From a checkpoint of a small image classifier: arch preact_resnet, adamw at rate 0.0046.
Rows from block 5, named by matrix and row number. Rows with one number belong to one channel. Each number is 500 + 40 x the weight over its row's rms, rounded and kept within 0 to 999. All counts start at 0. Numbers have three digits each. After the name is the row's rms in percent of the matrix's.
# convs0: first 3x3 conv (model.blocks.5.convs.0.weight, 160x160x3x3), inputs 126-131, a 3x3 kernel for each
# convs1: second 3x3 conv (model.blocks.5.convs.1.weight, 160x160x3x3, transposed), outputs 126-131, a 3x3 kernel for each
convs0.76 089:527524529506579574521471538509484511522511515534538533458472472532524533471467480453485485407456465353376378508500555498464533498479533517489486566532499570606530
convs1.76 073:520515595464492450444510474481500494460500496460450453450428451473491517529530547474526575482508535529552515459473486484488501466484496483472463500524429464491425
convs0.77 098:560433446486460499467536539529509502460457498521482526528482478507446446548473420561514538534424511554537523547500422561505447527552513437523492414492493464460464
convs1.77 094:565524521544521508458460557508461509522469478506467505473505480493447483521470426537453446473441406480445464515487496536498481574502462393411467508537535530567571
convs0.78 101:508486511512539525516513527489480509487486509512504542454457449491471487473441428482521509418481521299397440517491548523475495561496500512483498562510485584545504
convs1.78 085:499519567458486486423505493460497507452489507446467475451464412457504487504526518505553556457517554487513494455490522487512512456458496459418466480445461481435431
convs0.79 105:502497568505519565491432525449468512537493533532503541493499493508466518490471428472503538489550555523551510598522551542481508513524554547500486506476494500480538
convs1.79 097:449489508467460471472511502435468446476530509445494501407432401475517469457474468384459482479523526519519501490508508480521509495499457553505497499435446488462466
convs0.80 090:539466490531455462495522518526516531442429493471449501513477520558464492533491525558551557520480502581530499542478407573500446550541507515544480513562528487516506
convs1.80 079:578523475633510522486476511503499506487456486472484531474521477518510484534535470500469460471519422497476526504495524524535500574529471449483456524525571514576592
convs0.81 097:441435453456430459505508472446501500501500484487501497541515536552505503513543485487459466509477473505504475554451471503488481463451491477481533460451498462434495
convs1.81 087:519481527524520519488463476495523525510488524493503502506460495491448532507495568469511494500519493456500492492401330440398452515474569508528527517525477496547481
convs0.82 104:414574494480412521526503420459468490492461368459466536494524527507516494516547551493470515522548504463512489495521533500514494494480498553554506526569521580545475
convs1.82 116:510482567558481503453535456500515506497481500480503469560551529511529523554518600543535513437489514510432555487494470527538532574532558505471509506527469531507480
convs0.83 069:480457506468540579525561521504475548460427487477435486538509444468524526434474516522528498438489530309393499469468576482514557559527513510499537587536502604585508
convs1.83 051:558559531530490411488546504476500530458471495504498469524526517468511519570555550532491560499491547482444441519540524514548487472497504444465455500532483460396333
convs0.84 099:541477521534500534524528490596555547540460488495460422534517405541555516529531525506438403513410402469421474457488486500525482469516485465461492436478520557525477
convs1.84 099:500503477427448453548551553500490510501527526474526495560539518568575496520538524533446470514533544463532499554545550574508554504438586514537562555579498594485411
convs0.85 100:517528573574582464531492494556545557479512502432484512504494483485524526508536539415504494545534429574480495547493445518528498470527482506487521484492508526497399
convs1.85 108:457452534457525549506518476515519542538525518590556526492517488523518489515489456450466474489487481546527523521473436466436479480498507562497485531467488479509490
convs0.86 099:523495483497430514570490534496536539527468508516493522457486517495511517489525507516449453536439430527438432521542524513517493463471471494492498470471506538514529
convs1.86 093:451527476433486479483501488478473466502522540499528512497463423574496456555475486458490459539535485477499450501464421506501482521474474471472512499510387483545486
convs0.87 104:499505494503509478546516466537480548505352459538402404467520525421510546448453541492506495519518519531497501479514489552495469665533459535488451515470426499497485
convs1.87 121:524484470566482421562477450388471485451476490489452443477489509474535505402441487495488480478473487500481468439481438513483451507508502549548541542540554507500536
convs0.88 105:455447451424527505497502524515490529421440507483354395490399406463522509411506536491508530503513524508508537513489436438485462595518438496469477483473481493471507
convs1.88 126:506525512526511496512514490368399446473420424497434404447465486471522511466487522501508528509526506493526499479490487451461483432517543524500506495479499523468477
convs0.89 100:488523528503471527564480557489521553545510524492498513485459464520479492504515493454437484507471452566480463570576547530501510474480527562527542458467499484519541
convs1.89 089:473466485469532506450460524477447421535540505482539527467473458510484496518485520431490518533541478497469451494478418492485519504478479544527503528479411495549562
convs0.90 090:458480511476472525490481546458464455470497529463486567588539538533477476512438430518512567492489513617551534518532502543518478548516506530549507512558533443466465
convs1.90 076:511531487529452478519475499495465455530522517481502543445480485509529508500472398470462448472490469501483510447485507487516529556526447566534487515501532477567595
convs0.91 096:498472501445528506529542518485457491467484512473450461453505514479493545494554543475532508470496494476510477527446511563493483605497492542484489508492510474532567
convs1.91 090:514517501566530447541488490535493488533523495519535468546576571444500540459501559520527524544507442499532459572487361573500407550514459507446422491470554458414465
convs0.92 091:542467530494440626581580549550502525556469509512464543483474486527507563538496538543522500510501479432441464500476548527471502571506493532535523554543517587574554
convs1.92 079:486532549513476457428509450462490510459508498472458465480464487446496517515516520492486494458478524519538489521517501562564530544509502515468474537508431511499377
convs0.93 105:591474475440484452494476495445479496429474464561543471521465510525555498428548559490517478483518499511504504440461439435511538425419464454480419469515464432455487
convs1.93 097:515466495470449496449474515472430473510425440510492472530515460540564538517539508511481529493489543484476512511513469470533515413497548508505503454424444513465480
convs0.94 102:439451442480501451462481493488511514441442475507472499517502574507517475509546522567563524557446540622565517498507459483502482542516527454453460490561505429451504
convs1.94 110:532494492570530470543525550485507521549470494527525503456451431473532483470491451490420422463378316518403457512491490521470447516426480387441455460476527446500521
convs0.95 105:479470440488505472540545523518499488445476527426459514483439406553455470549528497483492496516509498536542524544458434558538454612569504499489463516489474523515476
convs1.95 129:563483432562466437544496450520532451518517508512487490519540467513523444487473524506505480505501478518496493442471437471509442495474481530505519529497471543509498
convs0.96 099:499496513522529562479466590477489464520538539514510523547530479474482480504460525541443494511475477518526556512548548533576540485519489483533545450488513493462480
convs1.96 091:520494440454489502471509620515452466548522522499539546474532532461508520510418429504471528543463498502499483424471460505449461505449408499470419479492449549572512
convs0.97 089:465496516511480464535516536506505533459483516460490558478492507548515495500490514497524553483507513617546499526482440562458439627514532525531499522534535484512543
convs1.97 082:531509459583499513516512483472487473470489491464506523430470460481549492465517486444488467484501448504479515470455502483553522577552450561499467535493570494558573
convs0.98 104:416478542495542580472449449564563528542468456534500518454488475440476500510455449520518505481500483467472517429469465492499448500479430537519475506502466514523491
convs1.98 123:552507530582506483597514471501496508544513506494499496441517538567509529521458491525522501547503510546522500549504455582496475609492469515489457519515502515511490
convs0.99 099:586483493505442461467534555506512493462466534505433452507490539478452490502502525602539547549497551550522499539518492506475464456466463497552483482507489480487453
convs1.99 102:452510482560483443458436527539515516532482499508455520541511517513482469554484410509465456460445393447440471460443486497461490584540525355380392394420464451507596
convs0.100 108:526512495513572527419494474445535544348447526478508494569483483556501469430448498530506499519530505488509469542459440524527524479486490441511494469538528475527503
convs1.100 111:485505519477498543484494549495411479508436465523481482504462456510538505534487478531522538516464491501515511496503509479531538430537511470507519514520527512543538
convs0.101 095:573532524531509502515537538517488500491513526430483511515507562511484533486454500571558514537514521613521503464418380534515491646542455500445411547544502512533568
convs1.101 091:534456471587488432562537469542539562519503567533514518535533509470481518461479451476483393475526514513499511550518475494494496503523488440489506486531557465549558
convs0.102 103:530523509502452513521554503581561502515439412492445399516516442525500511520518556481474435510465413473463428475534527536522451524521470488525529463530558561567500
convs1.102 104:496517491471482485545476485508515550479481477475456471558550540542519484481511537543399419495574585457607588517503534539503575481461556538589570586597536518462414
convs0.103 103:472486473501489505491536548569466474595536511486478466492506528507498495517511513535537408553537391456437467516530529529502477558515498473460488480509558581582530
convs1.103 104:455520472494484502500513502479508492455517499478538499523528499508505423512480501422474457424591566404585563525517531546503494510486479526574566546556537523480515
convs0.104 104:538488511486485516489479477573531542479407531531372419439457423501483537506542608460471489504511501532534523568530415521486487508547501510496490508468445472443413
convs1.104 117:502460460440441450447457513513450469496481447478484494476506502503561498488527458482463498475485491537523537443448508423504552472520547513517515530520540531515549
convs0.105 100:507490487462497479391512567522501494405513499407442521495401509545471452565540497448574524442577550401424492443412448410438510553448537526446454567480495538533514
convs1.105 105:441456505491479512488534559505519498536539547505500510517539477484538509511530488448448457572588492572587477499549532491587510437502494490501485454474549393439513
convs0.106 096:499534526510480511519516456456510526524487501499486501488532540510497482509532491494456472546494438531506480567490512529517534454465519453458482431443495478429490
convs1.106 083:525525517505546534529519515468504523520497527527517508516504500486457514485438547473555481521510473494514496521461392483475465523486556525497527536545476512586473
convs0.107 098:449452488500453485552565481490528533523522474570554483525519557518488475534513516440382387534515418492496469531403485466467506467471465439418478403405476487430489
convs1.107 089:493454524472537535512520478482526556508484501519528538514528523513497580519460530412565489431517463411489478521437345512485445517503583467442484532510483518507454
convs0.108 101:599562532492539565528502534556459452550490486478514537473507491518507578504534579556544502548502463426437405501499506498458496473491501524465487521507539544568586
convs1.108 092:520541569513521464438487459506500473471483467481455452529548586468496516519537505515498487509466436532512439515471473531494524513515482446443401468515450417472459
convs0.109 101:474467516447532529507518560503552548471534566511513559500481546496518557445443513514513540518431490576521525493487461551504459610553494513519528497561561431508552
convs1.109 100:547456484557464484532476501525528539547469520519524510447519513466495494462501503490440420434458449514471479509457458489501476533477471369458431452527522456544507
convs0.110 100:609490484510507468500482465503535527447473477448538525502479473566477449493459488472534514544493516597497507463448405534481505516507438501461466466506483467512544
convs1.110 097:465417516448485505572532440522496525463467477556533515570555467511540527463453470501494482497504499480549566578509514495438497477504551489531490513520450502493495
convs0.111 111:430444408465503527515523532413422430456483443439457407471467494481461443541545498519523542518496500551535538482476419499523492552512509482475486489485500518523524
convs1.111 128:574559549536489502489468509447455481443430464416430452512496506526490461488473453518470476486519516487515521486489507473463500474495503507496460517476425532493441
convs0.112 111:459500519524520521509445504418449545411390513541436488523512502470549586419408430462457502467454480526524504508462450507438491512514548511474507525499485494471474
convs1.112 115:525484490454483506473449476455460444453474422533519424508516466558585537505509499539507470487443420516483507525506498500514468456460498504496506537518529534538517
convs0.113 098:519463556427459515567545545529505503498494523530511528511505555480488509504428486560546560550473525605521513494526534542537519562577506573565476450522506441463495
convs1.113 102:488456519541503460513427451502471479523474512528456484477462514509402464504494452476441447372497508460457473489500466492447439518444431416431418448504483430522525
convs0.114 102:517491505474520499530555522582511594478402554498367454503460434491543559456572590498497509519501507497520543561466452481504518606569477495498457515472441568553537
convs1.114 127:479473454454403436483475477486469482512489474505477484468504500467541488458504486487494494484496483518499498359451477444467490420483502515516522508490517519476508
convs0.115 098:530488502518470492508511531493484517458483517420469504547509563529487483515490483551536553517498522645541512528499443542480451562486446528526467521540518486500520
convs1.115 094:502478483601455474559477494522528509521501534524478546502487494506502466506496434493474423468508417469476482498465492464495527554555496475486448482515564428537631
convs0.116 099:521474467424406413459486469526521509478560529418492530538423472509488518502517547579545483582499482541536525504460493544500491545481414471500524471537526514525490
convs1.116 090:538460477513482498412465480511494524523492495528550532445510494473482526489533496470467477469517534462511520430452460493541547542566516380459493459526506480559521
convs0.117 104:501440455506565594492447506518498510453450461526464475500468466516502518434422450496510525518490527459493505527527571486473492558583513491495457481534520515491534
convs1.117 108:454455480497486471566583518509495449476523494494448469506460451519509440557503533554526538578609543528581474456470519557494484517476494453447432468457460448411395
convs0.118 102:521476490516479465496470515491491494512542561442538575515535552524513521536509466538601576565605511486550460493457454477489505462498499545465492516499542531573552
convs1.118 110:425462521475480488527516428511533533499474534545547520567505470519472490494500510495514469583601561535556505532534491512482512506505538509566620515489537455471589
convs0.119 096:509504553525541597501468560476465494520480500529523568460458480514467511465415392446476515429485547406485475523493554531457485532512536518497484548505489546522527
convs1.119 084:454501545464447467440522497467487469470500501447464479413443414469516515489517519436532548468544566519551501466490518492495513478470470492455476481442429480464454
convs0.120 098:574499482519507501460541573532494506482443511484438516558496488521477448478414457575550528545471530592530513541506419520487482529556503472537477477559533512524540
convs1.120 094:503499495514427475524472508514474510503475512507466505510470474500452437503465400465461513450569501485482478534551499523482431563522489405462488466480524533540555
convs0.121 088:497507514497468467507488489511522567469468512497505566475502497562553541526514540499505515485502484553532496508454435539478452608543572514552537537555541548541558
convs1.121 078:565538471599496512487513494479481493478459484478509532423457475466547512511538529453495466525523457528508530501492500512567503569557435551502513545501595525588568
convs0.122 102:480582523531589413447493422485514543468482492535484522446475525471502515526522468445456523429457512463481524523505513496501487479469465530534535519521491442488477
convs1.122 100:556594578461425517473544528508472534459489512470523522542570495574550513537467493519581549491511486491534562502539569456531525496500506517463514502513556446513531
convs0.123 100:477498529493532487555570534494483571451441504503458504452437436481478557494562545530487473510477434474442424506470525535520571552540530531485463467479485541567558
convs1.123 094:494534526560496494466483496500516509471502484524532465539590560518551539504535548534447517483515517503545549518475457526486431518483429460544513504516529541469496
convs0.124 100:519490516457519463430391490509451525464443499469450511478517502486542479522574507510518498495524549437503503551498536490480500576475480509499526507490494528472510
convs1.124 108:469527524467481494482475475489492477488505504467477478475490477472528469453536464467510505510517484454522465497462508504486469489478495482438460485390442483399438
convs0.125 104:470486510481533544438488549534511471537502493483428453478479453463518518414492517500511500526545533504533530442477444460506474569526493485499467496486466463480475
convs1.125 117:510505538485440509502473527450480511499490502500494492525540516558559537480488514500496489486472482488495489500492449437476501426531574553487546526522533528492513
convs0.126 108:496476472460452420489484505519475490536493507562505520492440447466398453494505510471442490504430486591454468526563524481482512346392450512493505457495535462473486
convs1.126 106:424474567433559564432442395507496528488482499450466479569506497513480492514515502463475514502532547402492538538553463494518492501562571590572490567536455558434442
convs0.127 096:547437501431425565460470450546491497490464483469449480497504535511502544553534559507512479507498472585478461462455493510466495567526498507519567531537568491478572
convs1.127 084:566590538590550415554500441496492499500467484502482463547532523460497518501541535558513481478510575507537560535496442520508491535539507537477411534511488475471460
convs0.128 098:461445502496466545555521516495468485532480517476473539460440530495453523517484488525517541467574600420596587474456501539481488536546512518508549563516572583522552
convs1.128 092:516568537494496481451512481468473499485496494489466495486505501429475501453455496432533542484511558520533541505551508508538504519518496534416491533381452499393451
convs0.129 104:406467507495587620451463517401441438485513538506532559531502495513530464454432432503465500434436476496518538476486496551515512526495506492532478543556513459502435
convs1.129 092:473495501447419484516527575452463481500505523477489526470488473524565536472472415477489528487470500542568532415470535467481518499529468500504459512508510518538530